Weights of a small class-conditioned image flow-matching model.
Model: 6.76M parameters, 32-pixel images, arch dit, norm rmsnorm, patch size [4, 4], width 192.
Training: soap at rate 0.0029, 12700 steps, batches of 128.
Data: trained on made-up waving flags, 48750 training examples, 33.3 epochs.
Rows from block 7 of a small class-conditioned image flow-matching model, named by matrix and row number. Rows with one number belong to one neuron. Each number is 500 + 50 x the weight over its row's rms, rounded and kept within 0 to 999. All counts start at 0. Numbers have three digits each.
After each neuron's rows are labels from the 100 images, of 14976 (inputs lightly noised), where the neuron reaches its highest value: "peak on" is the class under the peak; "colour at peak" is the nearest of a few named colours to the mean colour under the peak. Only what is clearly more common there than usual is listed. The data: made-up waving flags. In brackets: how many of the 100.
# fc1: MLP up (model.blocks.7.mlp.fc1.weight, 768x192), inputs 96-191
# fc2: MLP down (model.blocks.7.mlp.fc2.weight, 192x768, transposed), outputs 96-191

fc1.330:587479470555478537495516530473437502626466457510477429459512552446555485553519583513488638535509477520531533451474480512474456514480505498496532517572465549641548559396601522460540521530489566512553453481546644494539486509476484482442573532466422408565572573474574484498553506334476468554
fc2.330:438466493468471489557430499463466496549529425567506474568512473512576584508548399380496562532503502612470618499546484539553447483478453487544508466471534467485512488556483517574415494509414450510417422437445430440520533534483520548438408546458494471536552456507486471501458568454498508488
peak on: backdrop (82)
colour at peak: pink (30)

fc1.461:445559468514573592438431598483558502388526531538497532466494512522520601486506555498478487450528567559478515582510457471508561458462415438549477528580541497396477447604624424446506436535513538586491514515555472523558411546532454473443518523548493504459569451527453506504444575530566451589
fc2.461:550503478544496402440437431466501464579535580544431496444453479466527505478492581455546533557430550562482514507526495481459559540418489543530438451497538448615617495531535526501465511547503445522527506479528454491511526469500535517504371537441455341599502557490630443512483488494486504538
peak on: flag (70)
colour at peak: green (44)

fc1.267:527431501485485414538470485560564394510505483509391554471659534468521465479519436539469475579479525475466483522513516482449503476540491474516517531553469445441607609424516527566473464536491618508584516438533505464475552502467387547518504558514586535411566465569508468530529491482545551618
fc2.267:412471521522455526382467434447539447434541522471591465551401467594471471445478553368500548435442502491532538454512477544455498510567476550506506521608500459427512483493561426466480477496453449464506576552460508484577485528527416567497407601479522417601472475548468489532540613481506502523
peak on: backdrop (82)
colour at peak: grey (64)

fc1.646:457519491552528510563566550520440536428457551556443562447561428408482445380615433591492548495577457539464456486521372488501468452491540500511441469456429508523503476524500509488479542498522462592556510542488431615528504516434505537564535470472460501515481428436534465544444462499507511516
fc2.646:584506527494520558475489538511522485661423485446442493505372578465453554574514501471555523471526420516495530501560493472539460461329413478510399465490566586467463448524518540472495512536498481465532425483553410536448476449460664517511556481432450512465543562494376521502475497492553437404
peak on: backdrop (85)
colour at peak: grey (65)

fc1.492:410597473498530493469573568503544441500481494455523440444429495500546500451506572511537438561379478505475580515474534556518541575474491594553520547426536458483503549596461446510619404615572485473469407398527466465461545498503413578482467572471561519439575434486622612529503467493457500543
fc2.492:453557535508499500440528560544594534522518447473526523521429566605482438464481502601598500483525488558495394547546489495474408470479537478461597537524554531421558468513545500468377463429488468446468333521463586429568455492492502422463427518578548517520491491408485331426485415455359491529
peak on: backdrop (99)
colour at peak: grey (66)

fc1.644:561470451447495496538524545504556538422472532495546636449536497481521443458486497414480496465497482426597535515600538519460574531468448517463449549578442455487549606546474497508541521505440513459556450463466522547536493459473553505542438532530487446529413520619303462491492506463516500420
fc2.644:483465577451555494538593477459422542490543427489423394418455536575544502529420486441532489490548460475498544519440506477546497442478520548548488425434553524509587408501483476469471509558438397471452415407530523420451474580497616517482401455530493469460537542409519511487467470443503455477
peak on: backdrop (82)
colour at peak: pink (34)

fc1.491:542461522459516525511517485514478531494503489490496549529555467501603432575498569551632582457403509493530538455383557486575489536540529632437527476509527498536558454486503515556477475523516505517514579622533414560479439476450432469530485533562498510571476553443513448427511493511456494469
fc2.491:504509484524470555482505458574484437428528466476590424488552544459509567567442477511483448554485396455545480539605477416542509507514529364494522497531499468433468505518492438462471419555518446572483517452487540534500457488448550470535419500479493560469413468496416533497487501485488536580
peak on: flag (88)
colour at peak: yellow (25)

fc1.113:549459501566451416446538561474513438546488531543519468500552530476515570445466475472410479560526496520454486439550486490556500517591553449502508477519511392524420513447492578408454443548433523508477592553595420482543512525479473449539432547496520497576473494503565459490483503494459533434
fc2.113:474560501541516588404433560521548613440538533512484533456545473461498484461487449545378354424510546552496528512596518551561528518397514421479491483511504555428446541536514495586505417426516523566545614456472472524525521510510535463572509577443511437543470450467525477481551532532524561504
peak on: backdrop (83)
colour at peak: pink (28)

fc1.147:541506484550467475465602482391461556593520442484503464556546489564480425488520487417412441484492369562532526527430492572622447526490430602567509431499565536559491460501494535448579487441561561564434508465512566468516445519456493495455473626363566489436540510504475477599490476427516560536
fc2.147:455499487538533560507414458612470421525484530518482456472463547460506568412491492519549445485492604558529364444478460533566495537611604459460515513464507502493539560487460479528593534425496455498497488542476639555480513503432476547465461452497422542571564489487473484513549504434561550437
peak on: emblem (32)
colour at peak: grey (81)

fc1.33:509583514481546516492512416488462511551411417534489531534478439498422482471443562472539567494470526504526525502501486491476520494555472455418425533512449576508497385525431544470576498481627515483492484501487442428528483515499494499488507411467576520448463481527496477536537542387662456508
fc2.33:474554533448424433480472553447464483546569436584448538539493584399518507517533533495556502590510647471482520530488502512491577518514406512531423507476464527532475529464493512487521486480595497532527477470431476533525501524438489488516444449539637441555519538509534426457422513394388416512
peak on: flag (69)
colour at peak: brown (52)

fc1.121:416533478529462518581580586535479510558523485511569531415549537526472471487539638409474509486520524559532471553465410487505590478558557578449452499426392518507558588489484556442480451485443538514379524520475586492536567525468499417485445552494494497413542520394409534554426437502415461539
fc2.121:562503525465476583455496429470438443535529475552542532586470543567537420436483448515530491551407544511463430546523522493484435468428445499540517441580448532466487488541503508503440344434551442433527536545530471446579446500505479546486532628539522522497510506509579444486513542470467503523
peak on: emblem (57)
colour at peak: green (65)

fc1.490:535474429411427415562453475441581514514489432464504503491435463484534447584439476438532492521501493571526436402499457469508463507515540492473566479456471515528444554429397434536462612477524496410548519515571495487473495437542512565615444565516466483526534443466450412414498453421482465495
fc2.490:531539479583495529600455441465548469436502599602455442586479503437506508492575522526460534578420470405504511462599493428464505445472503498482573518541450554522547532517499427523512480518476537449498521514515481527579491470514425412424443459550532514505501487551509498497550489537404555568
peak on: flag (90)
colour at peak: purple (39)

fc1.13:509558503555556499435593507552431440521442481457593502526462540523427482574561512469431486578516526517526541557431526554489520534412536501545427555471518395529484558568548520463533516509534564525558450386461509488404521435526426481497510518502444486468505577518535530560485441519532521542
fc2.13:501563480530525444530497593486616557461534542492596470495487504503575409504420531524533491463493576548564452528459518578538541561534457491438521519483566457483466489626476508546486483503496570534551495507470451421556538590461407466579360387531532488512476521520556343520469545474545462478
peak on: backdrop (100)
colour at peak: black (79)

fc1.228:575417516542511507434539492523491527447501518421507605402538522461476443373653525426481528481509539453490470633606448445534559450528456535478437559410498539453524502476470485544493529499493488558433458567463506502481565468459515470589568487467502462532594479430519458549477552518481524519
fc2.228:501410506572531399587524455484448493519526474446378426602488505502550539597378439530479427533516505504513504442452463459571553504508526492539481557652523506615504492499468539478573499529586531539501473513554450483408479498504455512413466545473461468513454556549492495509648510507516481470
peak on: flag (97)
colour at peak: orange (32)

fc1.221:566500435480456461420512473550438473507496461543503438515537434469442548490541457508441532504543411513390529453466519523512524574412545491550460430550536492426480575470509439364509481519451474484521432567414512535412429484459426529529410576452569437599507540514552477550446487529518519526
fc2.221:487487508469462540553547591458478496514384548493608588524528516528438439489494528430545478510465507581473478466504588445480549479509469547471475523434560569543537535485487459526650504411442519500532497488505429424453601577494428549407460520562557420487549507507572435539521508510542397537
peak on: flag (79)
colour at peak: grey (62)

fc1.322:531513459390523577566536524475377545451492454539463456473485484607536531520498519475587516483544412476379483503484474507498487478499440432428423448488533446471582470498530489468536479425498547458468490441501516527515464550545487618438580446435471463464576601536462407475400538505466463426
fc2.322:420521489505481486496488461473496532505454468468508534453634461516557468451511616434527424501409461530320373525525453547529464443467480517500513455487573449438379526536510554557482451577519395487419495506498558530444507519503576538536528485472536517532497436531514492580508484536445534453
peak on: emblem (57)
colour at peak: brown (45); black (27)

fc1.219:552461543512486518520433459501479543520469497479385482518515535490506485612478525486519534496556451510472433537544404455541436490500551466474579580550492526540536467478621502427500546593536481473584473433495416466491564512509525461544572459506440437451646426516443505509491424593506517534
fc2.219:453514535452597468565472442423565404392499496648491478512485492512433467468479500490496523411484548498564452511567461452509515428483483479551541505460585443426483529461550538503544580444467500600454498564558524571476581452511503504582537485506533520562386538489573519534466525412544467521
peak on: backdrop (84)
colour at peak: brown (49)

fc1.199:516542437486450419493488433459470472509577530533529524558439485444620435599373573456506441435576479519491458508492477560436508494513462428531426455562539495511515573389530449516540610532447482508500577565475415522490445442481514449542514436524622543538557576472432435372585482465466516501
fc2.199:542580421496467547482505580456508579564440575490528476439488522475365561415621460553503463580472522616497511517548512481467559559511554532513517581572527530471454477483492524500424592494434470492493561469489543459490491460480508599535448373574483552441437499416569455464569530575534456480
peak on: backdrop (87)
colour at peak: pink (32)

fc1.729:424513523372430412485533462500454559422567417537529571558510498542563478528453456617556486515523495527471484433486575445491456482523452496485565454449550422557368498477549455454494513508459529517564494526482528482544441458506422378526524502494613560469471508527455375475527597462470451611
fc2.729:485567468544487494457455543513434423541473538541474443493531369417532555447561530371503436456582486498521485566489559535438532514525559531468503504515519385458548527533471506545462489414455440506467514505456474585407478498510478598493645495476453487486491493540459506496513498469515548532
peak on: backdrop (82)
colour at peak: grey (63)

fc1.355:365494485526573576489461464503511519538556469509606506478522453485467483534534475541554500485482484573497524537559533502593395487459557510476492549448506499445529425570561505464443428488476553540522390500512537490445498525533510520409562590550622466523534402452532401472471504515395545518
fc2.355:550517512542529537354504489485493532486537419472540493446507528508556505537419530490498576584505499479495490482473459425521435482470584561492559408409489433505381545468532506418513444510594475501524451547492533381527493468541539457488500439497456540456520501427527452459600526507473501563
peak on: backdrop (100)
colour at peak: brown (53)

fc1.382:618487510438484520472428481490481448412480494484454568431573476485519582517564500339530333574461604502598470459539530508535515534477475554546440480460539598445437477434506457512479572529446495456559596548491632511542521523578479604533551468559518499510520567517533447465486573522399450408
fc2.382:510438509522521444529410534505469573492584500499389485604508535495556532483549462510474470512579523555490451549519466430519514477488498545525455449482587469397573543498536537566485463513431536504468526374490455391524509465584559508481577421497563495403526533406555513496512422523572465521
peak on: emblem (27)
colour at peak: brown (56)

fc1.587:463556476483489532504479468442403414611413545474444501482454530515528445623504489455490551498446490549489539514527433544552471510499526498600528499431427542496510478452484572446493505534477494410513495557562444574543549512509485505474469461602588531454424475544560427493474461429593419515
fc2.587:482452486486468520462546634587450636471493575429531470469500455465543542521537427576491488372553575497472541497535525546477462580544467558473436519505547542621507515487465499526457508521569577494523425546442607463533446562447535506462492495490430489538614471478523514527503500497437522545
peak on: emblem (55)
colour at peak: brown (48)

fc1.169:508491536453466513417520642522472547524458540513480461527550442459528615540520486459544550562533497546554515504495588544467448535500531532562520601535577455573491526480458467449531517450514438557595537466600544519546444546515474563462513531532503495496567478509499479375476482439491569500
fc2.169:544566513534529444576524407466448486532488505545383565537471531458486533424522551600445491550480468502528543496475490468485361488533491505527464535521605500573574504498520512478411524580520517468442474568478391508518471494510527511450501504467490515597582542569539458459509542449484517568
peak on: flag (75)
colour at peak: blue (29); green (27)

fc1.254:523562463533508482503531440487572525434354561494531540453498524555494477551564563428499552501486532531507555494517461479523546495549481562384455489463464472547503485492479410465456495505475539442547435476529432416516507442447512485527512500403513445497490475546502496632452543524552553518
fc2.254:484540517440486478494512509470608486575579437480502481504455491542477474559399522480559511426512473473472502496495479507524507578472433481600564471501494510491495560464468472488479525514513410448585670527440500587504479547555531406465493518576520486490492473581490463570466495475462559480
peak on: backdrop (98)
colour at peak: grey (73)

fc1.321:480429388517531505498488510499487530519482559481447497448442479487485502581455510531502579486475503538453579521533513626484441537495518501492605580509479506574541602506450495615560466610469516547505390580492482473544512495510510442523535520551375456538451608581401463548610505500596518478
fc2.321:543488512547576643508491446512506497509521521502472597579449470520459409392413386594590538434505474547538511436470520499485500462436456578480475502526565527471547486556462453551413538467500502571420473528443555387470492446541510513460438587576568473427496530580479509584538470445517548566
peak on: backdrop (100)
colour at peak: grey (76)

fc1.128:579480487432538530457527508441486497458505508528430543450546370557584550555536562591590581520495475564403548534445471402496464398480546554488488514414463517515442492557517574604498471610561521443533512476449481395577551463529492465536505472523508500509494460515440417558539523591487482505
fc2.128:508496502431492523509484563452496517502419479464477497548448694553392450565425430415549466473464543451471400503587503475514551392457471494471500449525431482512496518491496531451572492352550498503452486561491495599540514447516458547419435480491508421560472543562607457585499504508423555486
peak on: backdrop (92)
colour at peak: brown (56)

fc1.247:423509428471476479441548507487536457480537526436474487559536509593495422460522559341434466462480566467548564499493491505507465532489356500431484564479551501552462470504558482466533470468608584577560513544580577444462518554487558499493468491578534512519461519416476540505539551574584522504
fc2.247:446497577515492498496471397447524439564578506497519545470519499628536487470496439549530441404467451404536398518513526538521493388518533539547523441401562538523494466579534496472556456445488538469471503499486475414474443462546636409473493454409551510412478556390526452458485523575489542491
peak on: flag (77)
colour at peak: grey (63)

fc1.3:440493523548593530467510478583548485555433369510544593451469504441424450535456431458454437559483524651445548520545466541380454512538481520510411602489489543494477398459583503454500502489425527502604449453488494443509497461478530499464583507449602580518554498494468445520415453473560474529
fc2.3:456560559465511508483537569381510500489488459521457514570528442494431546531431459556506514531497449443456489532513502470369455469493503529482452535457573543464507537506437427456489496504546543578533540441466416526556491511455549525533507451604484455513447556488506480519483518521460471555
peak on: flag (80)
colour at peak: pink (38)

fc1.120:522523513504571537537448518521509515585576528510500474565445471463554528559597453475530493491504490567475519498484559410534564471491524438429541552498584507395441463451548555550478474537533508498553482499498457472479495508483544424486557402461561428472628556583520529501524550539447490495
fc2.120:494532526397579547433499478477532469488500464579522466517499531451489446482556561544431459488537515488518531512597509479506425461466426388446551374519588467591559432485540484579564433549562515497461482433498385509504444524531532353511538557491494529530453534448446566505506448482432507462
peak on: emblem (35)
colour at peak: brown (61)

fc1.257:529558489463505543555573495514434596453472529492521440451495424471499536494548536432419429571503407521476499575504537492421587457482480561514466502478476549412442547516464445485425459491563535517447464441473527507538549476477468497582522521446324508503524496514481587474420477622572398493
fc2.257:491479525446436553456635518497558492616513506501528508580469526537470468405450464461600518495486489421552479453486450523452534477548559479537500583541489499470483544491449452516560439481426495468482436519507399440463454491592517615544625494562476588433487652482486553498493518574451495500
peak on: flag (76)
colour at peak: blue (71)

fc1.610:469471535417540513509456501503568462523457585506472545544413449514592388532535500581539516557587570461432468490545502514508483404588515488521544503504601547557487531478515527456590422503515482450595541507503513507434527572523486493579564462510394489442496539430552522457520493547609570535
fc2.610:405447506403481483475488479476492527392501406512453482489477556600441697497463527406558480455373503546510507524475455460488471426532529555475583566457499602452460575460492503569447404564415477433538513493554469466485455512463494548425596476523495498582493528565492534373507521623493460505
peak on: backdrop (98)
colour at peak: grey (69)

fc1.82:475559513413441514542468499457553513456471478501556528485372464563551435520595517507470536437527460552424505465439518448468425523526492557424549476354596549463523482479464487479443488437574578457481554447409360396478478506526519484475465458516490556476563439384553506600421492577588530529
fc2.82:533565503436437488540556463517527503498454420492435450467593570521468633592416423398561526554500560512449518581564497499540404422503469505400559460452583511452491506511536505443470512528604441530448408452493610446500526508474521472412406558474485488473465451560537534530417504457447424579
peak on: backdrop (100)
colour at peak: grey (70)

fc1.689:566511477462400513380539440499507534486505496523489606573464564496584530603475593534519519486548489545510526512500456545534404434445494519549518462487532430560437467513536503573488567548539491496570488554435478505544358487503462517494506494558594536532564545458497438420449452422492473467
fc2.689:487479466543487505663584540514516480490454534458607448472456464478471508465546499421471543563497495522510445456562437433527477543487559520533420530496503478445670540514441509463436556510579421496437496458513598473496477458474488467558552471480480499434421510473489527421426440511462435475
peak on: backdrop (87)
colour at peak: pink (38)

fc1.99:406498494446499450384480559486471486553561597464520514521527440519510439505583515566494567555452569502532538561520558488458499528480494488550493508490448366499611522394544510484512441516476445509529504490483504462453541487480388443480484541575570526575490360489537545554521492540521565517
fc2.99:390510525522474558507460536508427476584519508404431469499531631514535414458420465509567441498502467521444477447528511481537447505419397451465517522524553526456447434520512520629391457512570540519540509461503441471566458431486453537517469504488475578516512474419465473564621486563496543616
peak on: backdrop (100)
colour at peak: pink (43)

fc1.616:560488480517621506385543564562489571420585606445409492507521498514490452375448453425444553512481474552560441541533493539551460512490505495515455497505429472552642506486521527497522526529463513513440589477565442545507519483452487405467549564438560415581519491456516431500517471527461540651
fc2.616:477516528517560424415482412455451573407534571496511400573536388562514453508455408516517504470536454558461578505484453501519513556512515533477501478485536475530654455481490509572555479510436515459421619440467499521472492532575508478450517506487491457432541498604546511445528482510490481553
peak on: flag (91)
colour at peak: green (25)

fc1.709:538498487492541464501478533457469482534445495521551531528481501495473486506398479436500360437526593508634550478504510457505524562609460483460467461488595517498464485391454455491545512413561462498599467512517407484493505406540431524533525462596432473535551534483422486498649495467489490468
fc2.709:448519475446482511493486602493476606612596467463647401572527486469527560555602544618437415598478542437506437489487492472503607596528567565582511524474495473505524531483457519467398504515575588531494527486516536460501508480506507524537454437516557538506429485536586496459458494449523478520
peak on: backdrop (99)
colour at peak: grey (62)

fc1.441:503520471555558530492511478468420512516492435430428474402485520511483508528527498502488431550525511460350486505528577573459545430527526477530528468563640524571510590447513474632532567504444471488512456450548396523548497404508520389464453534516506563541407489450416443514510522492485537511
fc2.441:443509491477501415567512527464535522397574486503504475456435553554549420547489564436526418405464511531409477507488494625501517540556519547378539505435414558466456560433515525455470489578493506540492497499521476525540462438457516481516468464534593509580532424360532493483481493515464536388
peak on: flag (100)
colour at peak: green (25)

fc1.64:548508523405489628566468568496527474468533501497545555478503420515465378522448527591549561521478511525512497442531470491503540364491494509521451531420593508493446498439452467483466452489578507523486562491465438485510559547487612501549505474497520594424531427495525573472524519550518431478
fc2.64:589482486387425413527505526508533495491392461511446545462519556524466520406509442523474484454533480455497514569519599420530525554529467458553551495547553637474505528486523507656481469567360523491467465448487310473495519489473560451435501547471589579545449490512516506523528530476493513431
peak on: flag (81)
colour at peak: pink (28)

fc1.345:576416494552429458449445451483472446569489478449556481476454465477507496464487437440574502466527563424605519534477430448491443418427427469533554568481460537563498525520448448462510550492519451453452513556501454591489522586508483539543493499469491515502470406459560408544534468435401564427
fc2.345:481446462508533508527425586512494373504480530583535491524529533444514484491505564653567512602567518457486448571504492462566509479493487517504556514528445523496478505499485561471460551509489519565530454481440421478558549599509537442472522461463548474549491506584506465483495526524638406441
peak on: flag (90)
colour at peak: blue (30)

fc1.360:603492538594511462473455568541533469494369482526457451549587501565503438489434510447585505492466565535531531505573521480459544445494472512530533547615508475495496561591504516557555588504485489505573496523482549492480469510597551567480515425561489461480510444671393420433401550458516602500
fc2.360:429513531537529475477516432558507477463580515439524547517406456471488532447549537527532446500538413572567453494476531463417600467398524499418467495384570514473524479583485531482470565496393510453486410544471459547457506503487577466588444524500507561511448564395554494509515587445542529455
peak on: backdrop (84)
colour at peak: grey (71)

fc1.87:523514507407435592473478526530378563516550498448470490540461516508484571535520475399597516497502502471605497553600544400560548503449555481368491439526603532439347419503478491484470486470498418522518521557436471475518451515524477517487537496523437580476472556528561480447539480484493520480
fc2.87:471511503421447564477512524510476473489439478509389540518495651571592467460462549601458490620516497512551452558561424471549550459501547369522457487516516447561503511453497460521528425554396549545531499446484609440485497427569554517544506505494458500462588535467347412362479517520496427463
peak on: emblem (32)
colour at peak: black (61)

fc1.604:467400514500512480485507504472543524394539526551483453486464577434620511452518404509438554509497365568495453497464634495508492608552479516471554470517533536463462394496492573515509471494498529500540482436512571412507518490505467508476543561477523453523536535407557503422477511506478529435
fc2.604:387465575454440450608618520473524473405481392373500538439519467456554575566475550457438491543444498452476523517524583498490472559448470386495462520503424573526500581527534491500436482470527514517508494486426466632484531488533536446497400487501562504540478454532428476460483505487505528476
peak on: backdrop (98)
colour at peak: grey (72)

fc1.472:530441543479478535575510529513427453513547516391474490428536521455520542548556421515582462496507494501570544562573534449427572512518493388567503454504605505398494466586613485438552514421581466582513572435461497571414486550496514468532543529552470619536541452513542490534448461430455512455
fc2.472:483499483556560611460497514527409501511438466366533476489536485519550459545552477591478540536526510453490444486529490512455532473524539541474430519421643540504434390550532517539386491551572581502530532576579451477523548480515488448546444503516515457436489506572495518559572506503524578538
peak on: backdrop (83)
colour at peak: brown (59)

fc1.391:496488542500438546539497521592501423495408427520547467535568525495507468553423502537515496460475539471569504470505572398442502381521582505548511510504557569497519477500546480371453511459445494468456393459445502535518444515399468520548447521465572618485523421451527481448379512452465497454
fc2.391:503396528492584600443475506563551611512540553435534509580539407496448504434472514451501494545441455538544464455396506466434468452454614490613452516552644518430508419487524433525505524498500557464536452561424537443549543515527423515533477478567499495476457515623497557600545539456547537569
peak on: flag (72)
colour at peak: grey (62)

fc1.84:456582462517566499437421508425533539493444550474557586490545492514557491463553564461598442475454455608534370447514496577521384497506470499506511544478580469518489495543508524549591543591583558572479507510492468486587530459468529500503582530484542586531417496541492472455422518537527438552
fc2.84:585516515507499486559510605512447519554603521431406476532504532459488533504493484507502401598463529495525469516495397443495364505440502471517496463485563440478537481522534420427435525557562476479468531414534569522577514465489510421480493539475515417504503527574421466440489524516447533505
peak on: flag (91)
colour at peak: grey (61)

fc1.329:461459477369492556522539497545490439534498557567519524483391514512475527530538462495531513532486472478563560499422491449450456558525513505476496525530424556469518556510498499460454462424501466529541477495473540475458398475502501437497548565494525598433503366470488484447622524507500560450
fc2.329:470520451527447532370548424567499622465502522513558458537601483456575522456487468529534432525414487485537556438619511519501354542531525445544448466438577476563495462489443533476549444443498477482530491546441535529454410449554565520440532581514483409466538516484486597436477489452365512423
peak on: flag (69)
colour at peak: brown (44); red (29)

fc1.748:513436499374485461549480518545478460451561595538507499474532431470522452493559440467612492498457453448513512502475506484449510484601510522503466439556471456416536573465489490431489426488566601479543542532528450373536518539356418423570513540542463472547456486508461542553487457514523556585
fc2.748:453502506437493530498601498513453523418497521461442509476493443510408435481486560564452482521469537466558496463523581494546491525392464432472480557520436522458586512493518532551626433585477506556436552493475403507547475526446425404543443545488462611540527437495630492526553544605593515615
peak on: backdrop (100)
colour at peak: grey (71)

fc1.294:461584679513500477522611520503590412493545561524468476607533502486518477484518490528462484425445491552446566516422417479553502458517458527506419560460564520487536552447610492497524511503536552532478480540549581428497502575542472443444481685441529540526522511433453494585526563476521453510
fc2.294:535565321556478468465507370471539576465506536511535520415492476437444513450493508517546564576530524492535559507561545509564510592489503493457500516540462473498492362570438519440539481480414569425451486576487549545492502456503407532520520543522474467509544516552467515575566455418525454510
peak on: flag (71)
colour at peak: grey (71)

fc1.658:439494521492439540583433530529458567535493603540561429517488556480513545563511477513459367526514478548521518499447578449483383529442526502433504501586538533524538572479470541458506543437574504524465421523453485601483522560500513513452545553550511561499513484491434512388405484514516541430
fc2.658:555543518572514528431450520513499532601519499593468564446463437525463512415469478531458377476552474466572489555481520488547329480533495487457482476493462455424527513500477447502533489586561497526499510420460519491514511513491444488564539507548523484518486438506537547440532443463395486426
peak on: flag (84)
colour at peak: brown (59)